From a checkpoint of a small image diffusion model: patch size [2, 2], trained on abstract colour fields from 500 small random pattern networks.
Rows from block 11 of a small image diffusion model, named by matrix and row number. Rows with one number belong to one neuron. Each number is 500 + 25 x the weight over its row's rms, rounded and kept within 0 to 999. All counts start at 0. Numbers have three digits each. After the name is the row's rms in percent of the matrix's.
Before each neuron's rows are labels from the 100 images, of 14976 (inputs lightly noised), where the neuron reaches its highest value: "colour at peak" is the nearest of a few named colours to the mean colour under the peak. Only what is clearly more common there than usual is listed. The data: abstract colour fields from 500 small random pattern networks.
# fc1: MLP up (model.blocks.11.mlp.fc1.weight, 640x160), inputs 40-79
# fc2: MLP down (model.blocks.11.mlp.fc2.weight, 160x640, transposed), outputs 40-79

colour at peak: black
fc1.415 105:482502502456491525479471484471493506535510465512543529502520495535481504507517495484467538517508480498466532514519503501
fc2.415 099:470510532483500496479533517500504489513525497484461483537493521494500511522490555508477490466488534502495476503511491505

colour at peak: white
fc1.111 112:535503477467489486517532472499499524499492503526524543521472500493484510454488488524498432493487532493555507461497512484
fc2.111 096:551517542505499504456510521515496496482491535465535486444494530521503511540488482515544543468540498484518526481435500488

colour at peak: black
fc1.262 133:462501469514458491481451486487461481506437482511546492533502477496494510524470502523494474493482486474495454540508472465
fc2.262 137:473509457493522519469378508504510528491473511494504457451489498512491512494512468549505563504559461494498550509518526503

colour at peak: white
fc1.87 106:525506505511480483488493489522549502454479522491487524482498512514437472501454514504509520478480492506454514527504512493
fc2.87 115:552494516499540465487510484505459449457488502503497488532534513515494488540508521492488502516510512496548502553514512470

colour at peak: white
fc1.129 098:522499475476529498514509554520499513505504484482510485536491476534485479535488494538477451477448516473476471509515508488
fc2.129 097:492560509514502530450498507519486505495535470537490531479491467533481509476488533556447494517529490514513485508493441504

colour at peak: white
fc1.77 106:518526513489471527535522518507466485488486492454534514517489507494468498474528512505529478483513500456509475494496508523
fc2.77 104:475503478491505528434496481472485462538484491513505523517492480510551521531489496513496577528514496511498497457498527523

colour at peak: black
fc1.122 099:502500493439504497554489478497454507498450479529526511489512488482496496458524509491490483496497545568508484489493448508
fc2.122 094:496511484538495479461513502515465538505514488491505524476511503511518486514537515497480522509528467510498486515502473457

colour at peak: black
fc1.8 106:484513467488516507532529483489484518479486513491482464547513524478512510518520511519508443471456481537538481456488510516
fc2.8 109:471526526475476485477534496516483500499475504507496546497497516520474474503508492536506561527558464499484509512508467468

colour at peak: black
fc1.305 100:487498501482505522464529505510504558485506490484440567497520515511528498477486493474507507526495507483491511489477518490
fc2.305 113:489475539460485533480516513489487480469462535526516489498522481501570508499518499472517517520446469520508497519491465493

colour at peak: white
fc1.246 120:555512496491511522478533486546525495545487504548515521545452500517469492504508497522558535537493457490505505473476475531
fc2.246 105:534495505517525506497484496487519520503533574472516484453521503490544531484492456507462510481520480521529513493545512543

colour at peak: white
fc1.241 092:525493492508494502541480523481514524488515473452530486476502511518499507513489515532505487487501477491499531431511499510
fc2.241 095:537460485540488507533504507517493472505473444538497513504494514493477515486477527481494534487502525515494513520483507523

colour at peak: white
fc1.509 093:510505486481499482490459496500468454495499477504491471478515490513504484503483488489495481510508520500507509449468511516
fc2.509 105:475504512512548484493511512522482471477489494525509536517503495482529543492515461478477516489552495540547535462524500505

colour at peak: white
fc1.361 102:480497550493515476489515539499540487509502500526476502509507502530493500533498490509533520511520483460493537497520456510
fc2.361 113:468534490504467476502507492519563514527431522537492541478507518498466498517525491501518525504473470501480521522481472487

colour at peak: black
fc1.209 109:487504503531488491469448509484516531530502510512493478494499460468503476538485511485490542519522511490502494494481518535
fc2.209 127:498519502495483500495464497541567482512503522516522501513515514459533503523510508471526535543454486499546512511479511447

colour at peak: black
fc1.234 032:503482444538480485542483515511466496511435505508495476486499468498550468493515517498500467522511515499497546507517469555
fc2.234 039:544488491506511500486484493475461532510485601497503523484507485507499447502500476496496497511507498535478492519474479450

colour at peak: white
fc1.477 107:511504507458517482500509523562499497511494492524469536473462493472482517486513502488560528488510511489506495471507518520
fc2.477 105:513512474474502475447436505457539540467507553504473497459510500506514527486511495502508517509522513512512556494494493505

colour at peak: white
fc1.382 108:537530491483490494551506483527490495498451486566503504486520516522497520452489505517544483531500470485504516469505525436
fc2.382 107:525505479509548519486491501516503471512496519520510523490551479533520520540494476474490546467503429528552502507461465453

colour at peak: black
fc1.159 086:496505538492500496483456511511462492512489499473538522504482484511536489530497497459490532474535476485488494508558482478
fc2.159 082:491481500504476517542505521525519519519512525502508568467516477516523477543522491470509480526498468481493521492480486470

colour at peak: white
fc1.562 124:507484492551493510481509513494533500501454493477459512510505536488485466520488500511490470519503494484502469534508514510
fc2.562 110:497515497501504506485464498500472453519486528518479478525502495470513524516490492487524444529467475488522493468505526493

colour at peak: black
fc1.279 066:505485445451480513529545517523506490497483480507482489509503519511543515531533523490499493509548502510484495486502460542
fc2.279 078:480553488518484498478535488452465551526512516458511489521518491534481470448509479496524471508524511518531500507484502422

colour at peak: black
fc1.557 096:499468493517530505505530486498544521525502466522498517509484529477510517492518529514496432514481486504458526486487497546
fc2.557 099:494521488499547522485523512455489500529469502502495490498504530530522531545541502513498600517502535462519488493530486497

colour at peak: black
fc1.294 109:530523486505491474446508543497471518511459501476479532488484490509503495519479497470522438490499481563485485526499543518
fc2.294 107:507496505500527474485538501486461488466555483515502473511512517484525524523510495443510532497479516518487513520488465531

colour at peak: black
fc1.285 100:500489465491482511512503489482464527505528445531512485520502506491540470495498508530501495507522525515508492538508513541
fc2.285 092:490477498473482465512483496487481453501512408506505454528509505511489469518524574528512488512529496474493478505478516552

colour at peak: white
fc1.81 105:501522501477499531525480491480467475476487460560488499523510511580507530486492497524517488485502491496480474514438520505
fc2.81 096:470477502474455506517524492461506537497517511498485488503494489479486497494487492486484504519509531506521531549450479510

colour at peak: black
fc1.332 115:519476491484483514429493446492463518502486463471459538479508532488479502486521523471494527511448487522472478477509497519
fc2.332 125:515515509522534502489506497428569465474447473484513480490499482489493514466495521496480499481522504475493499490501517480

colour at peak: white
fc1.34 107:528501466492545495496540495484454495502517464515502512513488501516560534486461506522488465554466454480512488482484516514
fc2.34 102:494499504520495505483545493536494449494465505509481541488518475476479481471466478503520467496574490495498525456469501493

colour at peak: black
fc1.588 084:485503500476526502520513487477474504512486516509491441497517501514504483444515519504524461502498505538519500488478485544
fc2.588 093:463483496502556492485517526520545494528424483507497523502500464516479479519454463504534540508495533491488517496524528472

colour at peak: black
fc1.526 122:493495523456532506515505484496458517498433536481587506435496492508525480492515493520486535507495518509537443498500467472
fc2.526 126:558517503520517515482595492453506476480475507441525477563496523466511500482516477492495455485503487511487492495529468490

colour at peak: white
fc1.43 073:508480511502480541464512491500502527468493501462518521496497497490515525518504519496476490490500515460511513525527506517
fc2.43 079:465485498549510506548457479517506485535483539523526498466515486504495453500549484502494496516444539489460520480515513474

colour at peak: black
fc1.44 122:472470495462536492478551483523517554503480474541498532483497497486516474524496511499505499515495454536479472514502479529
fc2.44 129:478517497486510492529515516474511453488507479479499474500490514501564502503475518508497523472484500485474517514536522492

colour at peak: white
fc1.568 106:571513481508515447517505526513494454499482519526499542479513507525545495507504500549502456550508495512535470488461512514
fc2.568 117:548515510478485500503487517500489518526477514498497462535505533559491533500494491473537475453581493519455497505477531511

colour at peak: white
fc1.223 120:483504504528478544498507503452390485476457473485547507527511478504478481492517508499509507502502498454535494519503503505
fc2.223 116:455523519497518502488491506560453483520456494501502517557509502523519504499467470513509512519490529471490491490484500501

colour at peak: black
fc1.33 078:492470508496538517482479515449492533485515465511511488519521495504493500502544512500512471487482493507524496505498513514
fc2.33 073:495489495525511478496454476485565499524501527493476503426483484496470454466489499499499574502561532451472477520502524475

colour at peak: white
fc1.483 100:517480517516503489526540504476544507484515474474546448495481520489526534512514505481508498472530460517451492502482490517
fc2.483 101:470483505501506547513458478524515487500511500500501528533502515473432459537497471511489492513503477529473512481529486470

colour at peak: black
fc1.137 119:475479494499504538472519512517499545512511473456552520480503500528491489468512484502494493462437514512496516503497498545
fc2.137 098:452504510508505481528509488482452513517489514501518490501494455514528551509492492477509554502514537481506525459491468569

colour at peak: white
fc1.485 104:522477516472513508473494513500524504503492471514514460502504481459522523504499499513481500482531523445490512520482487547
fc2.485 103:504495507480517526510490495472510468480513520522466526450487534543532492482466529514480504523462574516466460484503485510

colour at peak: white
fc1.48 114:520522490480493497540502496502474506512446484538451512537497501517577520514510505511523466521523493485485496481487522470
fc2.48 129:553481494496479482525511485495457468534474499448512471482467502514483480494501481576501500451532470492485510507521520505

colour at peak: white
fc1.152 085:471507496474477503493461480519510514512491526524482441520491530535525524504488500488489459544479509512503470494502512510
fc2.152 078:519509480504525499528476505468515479453530528473555570504520520504489482512517490459511488504539503475540499485503499489

colour at peak: white
fc1.564 095:498511471490499505479485520518477524509488504527457475503523500493535516543521491479521490561475481513461536500527498555
fc2.564 101:530515503554516538502458517465476472504512503495511464508505532520455459474472466453481454457506498480487460498534509530

colour at peak: white
fc1.291 123:488509502494450498498500491503549479489481497494517499478499524494478508509421494524556511485499546481510521492530490517
fc2.291 143:453491476523507516485481494513495528532513502526502490484520479479509479459471506545525510506520523488462464476490472509

colour at peak: white
fc1.321 093:562531488554501456462490505503549467466502496525551519487501478515537462494507510567488443520505528505531483511530509491
fc2.321 100:536507492522514523537512507520481551431506530489523468501484497552464548482471479498465492477520457487519450486446508493

colour at peak: white
fc1.68 114:491481541480516511526512542479516521515514449493505465502510482514469519504536500503482487448552493472532514489524473472
fc2.68 118:527482516489499492491553512539452466475512513509514530534524493506492484490472509503473498519433513477467487504492530548

colour at peak: white
fc1.575 116:478497497495498526535503514486476486476520442516494478520485517527492473510492503519477479504524475453494425512502484535
fc2.575 127:460508492501486495524517490531475475499479477556503476506477466500517496509520538490474486476509498515493519490499495530

colour at peak: black
fc1.333 119:515519514483485497465515497518500513526517475509535457469472493500526461503517505486483504498494483479496510494504472448
fc2.333 111:539499506494542457502461490500511512567476490483498529545516537459479506536463495509490527508495488480515513491512505509

colour at peak: black
fc1.616 088:496517527508550523502514475502497500470496470483520480542520523501484535494518520491495513476511485510531511512486501526
fc2.616 077:470435509498523518495512489479512460522540512490481502491503509496515426516469470511523526495559495502481538486499487501

colour at peak: white
fc1.334 056:522550486507483504511529527525480494503470512490498490512504473491513538502523487491501496464516511409511484494492480449
fc2.334 059:474491510475489480488473515485527534520478530510511492521474491509472449490523508505487558520511516462524511522467508474

colour at peak: white
fc1.512 085:508476494483498503511487495501567488509456505493441465497488503492495516520487502513500501487502481462498473482500482516
fc2.512 084:507502496466501488498515488491475509531505530528496517484503495496498446478515496512490547503514520453513501478501496430

colour at peak: black
fc1.621 153:497509509500497486476497483495430469486463508490468473509516493500506506497513505485511507490532532606492452497497508472
fc2.621 125:494532495468506506488503497532494555470509472503489506502505503519532477469527518491513488512522558501490534493486486485

colour at peak: white
fc1.200 076:534493529528520467529516565477531544518507472480443512506509468516503497507484507479498494486460503468501512520501489485
fc2.200 075:483504514514491504493499505513485501539548514513497486491499458476555468498552514473491513492495480514514480505473484482

colour at peak: black
fc1.193 094:422498491475479478457510480534482492541532531525475488492519511519511508497522507489493493490510541506476470488522518498
fc2.193 089:571525487483469481514471491473423554502500524488512489498512508508535448497519520503489440538512499514460492493482536513

colour at peak: white
fc1.459 114:515516498512508508522506518495486519480490489493545527480525491516432481505513505492503464468509520542484500512517485530
fc2.459 119:535521516517562462526530489484531481467506518492489478505513495491512488561491491518503503474453545477530538512541487516

colour at peak: black
fc1.187 116:460526519501510543501443489444487491494465508491533502495548493555512473489501492501427510506485480508464526526500499570
fc2.187 115:480484522499520551535498509508470491502494560451493481522508531493455539538481489503463483505511501500515498530519515549

colour at peak: black
fc1.497 099:546470471476486500507501495553502561537510508490484501472516493473469489479538506484478493487496515473501508539475488528
fc2.497 105:497505482464511521443536492473470468523503494504531513530526488477512474502458518492488457485521501527461519525490521514

colour at peak: black
fc1.410 108:493484497490508511492538497524500551502513511494484542509511522519500496496492495532464507482444493526477491530524581486
fc2.410 118:478499510475531522534523493496465442483525493498495459491512491513481553523498469500499488551562515514498549491480508511

colour at peak: white
fc1.589 105:460484509457516507473515497490499523490514491499496510485480465539515517522561498479485495514484454468479511489499506544
fc2.589 094:525495504515501498486527502458519480448492526492510464491516490523494468514470493497529515471473514493510537485508464484

colour at peak: white
fc1.90 104:528492510513472508535505479465493462513463475496548507511500482489463496515535503524516451456508502458513493498509495495
fc2.90 099:490502506520485500467555491563456501517540474476453488526492517535539516490489469476472526524475511524498465473481507534

colour at peak: white
fc1.508 109:504490506543513486518504513545517481495447461493493549525509518499516498531508514501497463491535486442469466455471491492
fc2.508 105:490538487493494490528520510505513458504552463471505482500550498478461524499500497534480561517475553457504499482531532510

colour at peak: white
fc1.101 072:496489484529509496534505460484533487473502493512510507516482481515470490533518516515498497515479481512510529447493508515
fc2.101 075:512475475505456441447466520501504546460492483481514511489487481498509497491477578494499503513529491486508516471517488515

colour at peak: white
fc1.49 110:502478483484486502526492529542498487500469502500454518480506516505497518509493511500477512494520504432485493488491487457
fc2.49 103:491529497504504533517514532499503532506531474486488455497520478514461427468456505474487571459495532492493499527499482517

colour at peak: white
fc1.587 133:516482508507424529512513513509434487480452522494535504508515502503484526484461486472537496517515515457540524504501491507
fc2.587 136:478495508498491484501463501532448481540496508520521446500550513518514494507485510519507565493496504508517496513509510517

colour at peak: white
fc1.475 097:501467471503479527496499521501542441520523499499483503455491523504465500503509517547517530508531467466523517500503472466
fc2.475 098:475474503489511532488538511509498506523526519541508492534501482525557490546510515486541496526483471482485501534503489486

colour at peak: black
fc1.167 096:504464497473481513476510432537479492527515461464440504483517509463509479511507499501483521479511528529492500514555497520
fc2.167 098:469534516461486537503505490497495536524499482558471491515438474503507528501533494495524491446474468496461498511473494477

colour at peak: black
fc1.613 118:459483499526517522456490487484530466498495478515537487503492504505529471512505516489507495524480507522456498514526508526
fc2.613 130:466501476483511481473496511472542487463461495490512507525503520514505468502517471464474563465532512492516516452503498536

colour at peak: black
fc1.32 105:530476440450478554511490490504474495495502445476488516558531501517476513428520517411508508503524491508551502504544481529
fc2.32 116:497474469524462511458440499409515522537516478495485505438513494475500469519496504451499463481515555471456531508518514480

colour at peak: white
fc1.635 121:538490545446497476516546470473487483549477513485550495464498464519511505488537502486498538483497518491530485498521476475
fc2.635 136:543530553506509497495609507483534505504503502482504505602506503452478498539506493487499490475463495493494497475503494514

colour at peak: white
fc1.30 082:508515509510478533464468441471493445525531496497525498489501530517475502539484509490518511477494506506514504499492497544
fc2.30 078:535487578495507489534486455489492534520492526491513495509481497518563500498525466523517506480443523474520463477529511485

colour at peak: white
fc1.51 086:511499540530465476503500491522474516539503503501483471530504483501492522510441509496490499523518503520505541491460550490
fc2.51 098:476470546459520453505481503486456456502469503465509478481519524498499442505523519477503497489475505489500504479525490474

colour at peak: white
fc1.84 109:540506533537514533535486471447534496515494472469469442520507489478502481500512492505499513461517495503514497445505482512
fc2.84 104:528543469482512493471483508475491484532504505539502513498504473474483468568492478484496507452469463528488510532510503493

colour at peak: black
fc1.42 106:509489505463503509475469489529503528496474524517535505453465477481457483549498512513491493529481462472477494485495519508
fc2.42 102:458505508488505488517437487481503467534496516475498501565479474510481516491488495511497542446553509494480522536548477477

colour at peak: white
fc1.460 104:506472490528485454535480489488501529518471500504501510492497500522510464526497494486492492555495503476485465496489497517
fc2.460 126:533495479514465478510525508522506474441498473495469471492500491465481482500521469505521452450549516518519499505490518497

colour at peak: white
fc1.612 111:535468541508492482498503451444485473526486459537495521503478484542565486462548494493498475529542492453506499501502479533
fc2.612 098:494522486502520485501466512516506494501526499517466502476537464474464509498535503503510540493451503528492464521473492543

colour at peak: white
fc1.283 109:534487484519541499521488467492480502493497453497467477520525491536514490521541516491543508481500534515511479471539510513
fc2.283 111:524503480525502513503481502520485518520540512531510524510512550468532473493496488486508510505455461476442523514508505507

colour at peak: black
fc1.37 119:462510509491449488496539510510499506482467539501507536508489521501498499520489510531489489507499505502462537491476521509
fc2.37 135:506488491488470546519534519431535534443489509498502550495454498463493481471518494547499451495521522510471475496505497534

colour at peak: black
fc1.78 061:509482461491423580493488482517494565527485524468472509505499477576518495502504527483512485503511502488502491506522517488
fc2.78 072:516416485511526537484502501431491485499495529536537548513478463513487480486529490494496499476505504463491500542497497494

colour at peak: black
fc1.23 107:473517497515480528505504531500482491499495520527506484493512541475546511490480514517487527528528468478491517513500500503
fc2.23 108:534480485514479491469545496468451499488505545436494517503476505487505485544549462499503513471500505473498494507536514496

colour at peak: white
fc1.567 077:523509508526465514444506500525486493502467501496482485514495488493502548479492495492493508513493508422498517508532485515
fc2.567 079:444493516496513517562474508482508522536493546512506490499509491503493459501516529496518507505433510491492533505495511468

colour at peak: white
fc1.581 105:505485498539508517516524511494459466494443489495521500518512479504483487506507490515500494477497505429515500505515511455
fc2.581 100:455537509514506483511498486472500509515508475498506510561521494493521497516504513504508516549491497495506490501463527484

colour at peak: white
fc1.421 122:523533501470482518520507513533505486513480500516507511510516505511486503512474501491515483461512459397479437477507479455
fc2.421 098:446487496489482487505493514481494525519496469495498428544510493502477501474479561506480592515474496488542489529486523526

colour at peak: white
fc1.47 119:528493519486479496493490485476514490484487489518481502521505522508497485545491499496510458465550496456471494500499529525
fc2.47 113:504497507496498511498498497520487535487456511549470570489501533456507482493475512505549522532468537506495486461510468558